config.yaml
vocab_size: 118
encoder_padding_mode: "reflect"
text_encoder_norm_position: "pre"
text_encoder_inner_norm: false
epochs: 27.9
Rows from block 3 of the text encoder of a small contrastive audio-text model, named by matrix and row number. Rows with one number belong to one neuron. Each number is 128 + 24 x the weight over its row's rms, rounded and kept within 0 to 255. All counts start at 0. Numbers have three digits each.
After each neuron's rows are labels from the 100 texts, of 14848, where the neuron reaches its highest value: "fires on" is the input token at the peak. Only what is clearly more common there than usual is listed. The data: single English nouns, adjectives and verbs, spoken by a formant synthesiser in many voices. In brackets: how many of the 100, against the usual share in percent.
# fc1: MLP up (text_encoder.blocks.3.mlp.fc1.weight, 576x192), inputs 96-191
# fc2: MLP down (text_encoder.blocks.3.mlp.fc2.weight, 192x576, transposed), outputs 96-191

fc1.528:128123126123179158113163096117078161089119130101132136143138124126112106141158134106105159091165106103120152129103120111148113145161145112111121091106116132153132119130166136107145115119128101130122124150170157129112124082144143164159120113091070109090140140120121102136159090118128113140
fc2.528:172126138127116134203128110140133132125136113139133114127104163107124122167101130137148096141126139123125119130136187125091133067139104176115132153130131086122140153145088140122115124111138143121146107125150106160123129151111106138132142173118156170156155130148171175132089130127098106160
fires on: "flower" (100 vs 0.3)

fc1.488:147107134105135091107102127104086127101119144133092172138166106122150095140128140114133149124159140109130147108077129124121099170080132142113114103153098111125129142099156100111126131153146121120158151138115146136141159121156164125143096108143080151145072122109094139155170106052180138141
fc2.488:136105135116181144121101117132119105094130136086133124153154087102157121105164094135138156131111078076140154123107128156139131169116143146134119121168096088137143142160157131078096082132149097128131107100082121152130156112108168125106116097112090120121131122111112140156184130108168144145
fires on: "hid" (100 vs 0.3)

fc1.519:115091114111124142128093131119118115123114167109115119167175083133141132116147112130157148136126130079141132083142104128115145169152166124149173116158129108139132150138112116120116121170145121095148112120100108134130122131136117106153141132094126129124070143133145129137115093120127165141
fc2.519:153141095122125122136103094125129067154106096135130080153105155093174172104103128175157166145134115139110122126127148121117123133107088134134127104170139121125109108137097121153107131138138123117129119134100138114160182138141107104143140135118157125181134084122130159133123109111144136154
fires on: "fish" (100 vs 0.3)

fc1.389:079098115107137143123139154084139155124112153056059186122189087149115119132127127083136105131149142136162128137109102120144129122157128161155108164139140106162153136116130098131166134152135133087131159119119093137139104144138139158108121129153098137128119153140124142165104133134092116117
fc2.389:156138109140154092109094112134081075151139078139142116171120131098166119120163050140136135158129127072087158145131127151159133145091129146162172078177084147130136115123136146125078093144118095145176111111091151110142166080153129110157122099116151134113112111118138076147140148084156129137
fires on: "shoe" (100 vs 0.3)

fc1.12:123080119124123146151125145136103105129113139128135106168151084125134111126135097143152141136131145070139130085127118139129150161156186121163169124152136124152145152142101108128124115167137136093156096106115101132144106131149147116154115138074116130112099149152137129139123126124112140136
fc2.12:144136094136114105134091106139118065170117105139126097158126161091160181130089135162151165141106151121102115133123131128094140121099095140142121094163121129135102106148102109148115136157134139119134125134115125099166174131146103115168154149108145128184118086139130150139101095118130147168
fires on: "fish" (100 vs 0.3)

fc1.541:100078140097142120137143130083107154134101132119089129135124119139135119159131113133121149122133120121141131086093102138167109174168168110122158116127126145138156161106123125132118119160157115091130107141126127136130139121118145091126096112131132156085128156115141136134134168113145151161
fc2.541:127177109140166114101104087134081082104124149147147127141147146099159161105136120140112166095132104098120178130099112133127121164137102133115116096148100158113111114136101138105101111154098072151111134148142153136172145115140125141171149105087147124137087098096151161157151087100144143176
fires on: "table" (100 vs 0.3)

fc1.62:095126114101157144126141118114109135106091150104109152144164103114137103131138118104119156125137119118165140108117079151105095143104163132158099122143104123151126150120166107094130144129129102113144118117114091156124097125141151135132141121133080116125079164137107170103125117105108184124
fc2.62:149142120125146147115101113119119103103093143073118154171135112107156115155095160105118205137155126135153135128094104087102115156144112130114105107182155165185100121119142095137107136116134095112141181127113107155155147150178132141148160137179113108152105099140105165129118111125100143142
fires on: "king" (100 vs 0.3)

fc1.239:113115137120173105132138105092106159078080112115114135123148101112120087128128115146066138097138119102138153130067123103167110165132157125121098135119124131122166161117119114091153095121156078134141139141162127139080138125130200088125096157139145133099136135139119176136150135129144132146
fc2.239:103110174116131131110158093119149119139147156094152104126095137134174149087157082134163123143116076141142100148151128172156139129148138132097177090129137127091130106133127150123079111112135142108083100122141110149116130096102147132108102097133137159064129144113174163114111145124154127128
fires on: "table" (100 vs 0.3)

fc1.435:114122114128138151130143093116121158095102123137131147121142122142093136150131170103123158103187093093129149128044129095152114136163122128087109117112138143135139122097124131124141121155108102125122116167193138134125111126121166168151117111087090128106128140125170141136157118136128107142
fc2.435:166134129130092140193119107124159150120157139155124111127096163134103145138090148144116116154111122145111113106138176114115139102168095152134105143122153115131143155150093153134133150114141149149127139112127128140140147161093107112087148165147176156151178103154117144151100114145099133178
fires on: "flower" (100 vs 0.3)

fc1.273:145100122099112094110110132071143170092122119133104154150135112126121124114132124142106123089124106099121135072118106123162125159132192141111136139122110141123171187120125130114147145168119122138140105161143151141134135116134163145122092104132119144087122129133092125164181132069138120110
fc2.273:165181114145129133141100110106149127130092146127109092137105165137164145087116156160146139126144093142117135136128162102114086135151068111100104125145152142153120126123108134133115154094122129142107125153131145138136164132152111137132136130132130134187143087110139182129136115126147132165
fires on: "table" (100 vs 0.3)

fc1.290:137100130112164116154131116083087163107101114117102122148145132132134087147117102171101151111129145115143137100076081125174109169107206153126128125125100134137195186119083107115125113144166101120132112140141129141091134101132166087135098117148161144101108159154114135182157161108151135140
fc2.290:113173098138139110154112081143120114097141164149143129117127138153115183095129086112090138104095124134151138133117122149153122152171127157126137104149130151091135124107097188110102139138099101145133141155122134152124113082126119103135130116095171159107112125127145156127133117127132157147
fires on: "hill" (100 vs 0.3)

fc1.378:090130129098132129100170080123141151094125156122141158104135140120137132100132121102071155109121094145139159100093092167126089150131148128111105102113124136106131174117153153080158160111112098131103116161154136149118114093121141143135128093166117142107103137112102149112113101087134144149
fc2.378:124181132138137137134121126137112135095133175147135142088142142158083153130119178076098161106099122129149157152116103105080109103162113130099105145108135154136114118134101119112158158120077105144118152163169131132104113156147102157133167148141137109163104101128136173152105075157104133160
fires on: "king" (100 vs 0.3)

fc1.158:140132137097139112099125156114089129129098139101091179126160105111152071149116129104112158148163136122134159091088149146151101150084144146165124088127085119159128163100176123136140131140131110123130165107113145145157112098099140135132121092153083144128096147113113119142147142062147175159
fc2.158:119099131105152156108113104117139108093110160059120164154165112085159087156122105104143132139138102134151142116118147122126108110125133132141122099165108111178117146141168120112117091115156112101133150088083110154143117113129130134105125095153081121132132162113136140147144159126139162136
fires on: "clock" (100 vs 0.3)

fc1.4:116105126099130141119132124095133169107126149078072197133184116146121121151104147106118128128142136141142140139137061101135118136169142154120119163135146133148161144110115108144152114192102126108126191133149100132128109137138132164121120139118102153084114145146123137154110132134086099125
fc2.4:116151104135159105133106142122083073123145089132128119178141129108144119130142075134124148136125127091124160116094129154139140175084138136171150060158080117127134152133129139133090084151139094139153122099060132107159142085105141106159149120086171117129115091128137119125133136082147151151
fires on: "shoe" (100 vs 0.3)

fc1.249:133124119132156108151122106131069121097091135121117103127154138084140089127161122112094186121105151105166122123062115144088119141106135139123120085149093135155133133103145147119133162137115070142135074115101145154125147099115131130138115106110100132143068160122126128134166088105141183148
fc2.249:143139098110103108147118135117159141105134101110110163146087148135102095156100110133125120161138149153134123101115108102142124118130159148144137126160141129150140162088126137156112135126162131114128165074086133142121148109126138091091114128161174152127152155161124154136126192147104158127
fires on: "dropped" (100 vs 0.3)

fc1.337:145111112122136115135117116114116159089108120120095162112156125170101103153135158099120148122160118103138104123073077118151094140150139167088115122143150131163154148075143103130146140159096119128136120163160127124101154148147175155126103139111089127113121157150130111143142127126112112131
fc2.337:113152113112113163153123127128152116137151135149137108137119166154113142105111112139117145138103130181145124106164166113088130118132107101174125139145114109101118124163127117138157160100150141131130154108098109117136126140125078090112186166126192104164153101148111143116095122114132156131
fires on: "table" (100 vs 0.3)

fc1.516:115101150054140156145110155107135165119137140085093204124149113167132117144093153116132139138160130116128129119133082087133117145166142124133128171127139113156161154137116099139147113175106152098119169125166126117150113151138130165133144141104102130093106106153124120154111139122090125145
fc2.516:119141105123149096140115122127098091111156095119133132171130113101134100134138079140121133169143123115118142100109133160131132165092150146174143084142090097119140164113137159118107085153158087139141116072047142119143138102098123097123137116122178117121118114133120093128154149070135152130
fires on: "shoe" (100 vs 0.3)

fc1.216:138079120096154142136126098092130164082097119085089163140172097123113117128130134126099131097167128098135118102087125104164140143146157126100101121139118111174169178128160124102166136147142125131143130113150133121130128124125153149131110099124133125087145132153095110148182126088123138118
fc2.216:117168107114151153145144106123114093133122165120140080143113168133169153082124131135114101098116114128151129147129135093128094130146102115114156146136151115116147092134097100131108163103127131111115113155153119158109147150131110107133138167096139118141099113123151196111112116109137156140
fires on: "king" (100 vs 0.3)

fc1.109:089120126131154150124148109107112135095097170090108156133167085118126105120105111099049152100100133152177180093101120122155091140150134114148112155125127130144132137122108129100162120145161103140134145105110151191137084112132143112124146121165121113112137156144123109142153140097128171125
fc2.109:140164114111131205112137156115166120106111163102117169137155141167113127132122147123174135138151108147119132119150150095106096142124110114107109151140147128181088141151165109154151138097066135128126162133155142129145140137143089184111171133155132097126144090105142121137118147151113115110
fires on: "dropped" (100 vs 0.3)

fc1.233:125106119106150126129101142104103111127133155121102105142167094128144119098157101139136151133119107106140131073143103131114130177148181128174164117143130114127152144145109129114111134151154096121156119119091108143151126131142127107130132123102140158115077128117126141135126100105145197159
fc2.233:141152113117137130115105112117134062156115094126136064151105146096183167088104123178139149134138102157113132122119147125113127140097108111136138116165127124114095107153129110152118131120149121137122124135091144111159178118135115099145134129121160112175139087115135150125128125107161140144
fires on: "fish" (100 vs 0.3)

fc1.551:090105155101146120122164151093130171120115106085100131110098155133097116146130116125112108131114154144148107100128086112145105126089199163142128135115144130128164168094124119142124162170151133105103156130126129119074137102102133102090091152126135147101130154156130125182115159143138143116
fc2.551:097153105162128144114157133118146118127105171154139135115139076156129166112128151094097141108130119165137151132118137131131097140157094134109124142124154174148090115112135147124123152114066138165120139191172146133152113138164098154125179131109141114109115108104195121115121116130116105108
fires on: "table" (100 vs 0.3)

fc1.521:129119137135206118134129097123098139115072152117123137113148092112115129110174127099090171099120132110161110134087107142144118149156136153096095099147140147148138122101116126105139126123114084122145150151155114141095136109144139142141124146108067126118092153137132109164157082130119125141
fc2.521:181130161167104113120114091141154140124108104137149102158095164080145113142091136141149118135156111164104109134142166115110117104139091128130121124137154148152101122105138154155097146084139159138112153117112172140134151118124093106097126101162169135136136165124104150137153160114167131135
fires on: "king" (100 vs 0.3)

fc1.559:126111082106119091162130119105100131122101141117097150149162116145125100141121125125142178138141151097130108115124074134140083165086142154167149121137139116161140132072095107109140161143116134121159117121118126120144172132157117105098125159116108154129079176144113132141170139141112165125
fc2.559:098090121111105141131116165143135095161155122115123117132131150112124135120124108141149119131071153128122136101171132143089160096112146122179140095136095119109148164165121117135138130148158127104117155076077095102131097129112095104170186144120152097151126106145154113151090105131107164124
fires on: "hid" (100 vs 0.3)

fc1.27:109129101114149091139122138106100120128101140137109161150183089159105143148118110107123120120142155110197165130041124154180136149160132160117118119152101141134148124097108122133120089173120087083166154146151096154137113130151173114134098134112111146119146136146138103126125128108130119139
fc2.27:149103162100117120095123140106140126183134108105127130133178137099170110138113116157160121141135107110126099169122092137122124122109125148111123119136142137143137091147120072137120106133127131100106130164166076133125151139160147139134121126161108119121140133141123116133103139142137031124
fires on: "hill" (100 vs 0.3)

fc1.403:111130138095121152090122124125145158100133164130097143108142127126116133108166119115105152113100124138146167080097088172114129137163145124088120121125122142117132181126148157126149132135085110155098136123137146132126110112138152161138110087130101111130106117098093137120149096104140151142
fc2.403:109159133105143129091117146106116140066178167139118171119131118151093156162141165073119153128144108097112165145103110101117129120157129123123121117118115127142129141109156118136140106161072105147131159157174160097133117142132138160142154105123127094125104084113115113157163083124134135156
fires on: "clock" (100 vs 0.3)

fc1.11:130133110110154112154120087119127155065118106127112133174119093123128148128128113139100163127115130112131116112097104114146118171123169180135113144145134110135151155108131143106112141134164105125161126112113101143091162121134162081096091140132156165082141150191125193113110127102112152122
fc2.11:120114169120101140126179149141183130114142116110147122130128081153138136116136151149159136157146100133138083162126131114119133133153109134109133199103173112118104087130153108124096107112144146123104124147140095144120115162129153140082125149145125140104156120152153152084098154164123079081
fires on: "hill" (100 vs 0.3)

fc1.142:126100135106188104120114118086080155066118118141124100127144113127149139087148130147055156081121091103122149085134089128135148191136169121123124131131124127090171162122109122064110122121168087138134138157115135126101141126134166105138095105136163131098121113118109160136157121063142154117
fc2.142:148169125153114131123120138141160124128144113111136140141060159162119125131145089153147110139101140115115106162150106151145133127137127141102168141145138167133145116098094169186107109118076150155136133142122143108102149113107131115102094108115172138087141129112156132132146152154116111125
fires on: "table" (100 vs 0.3)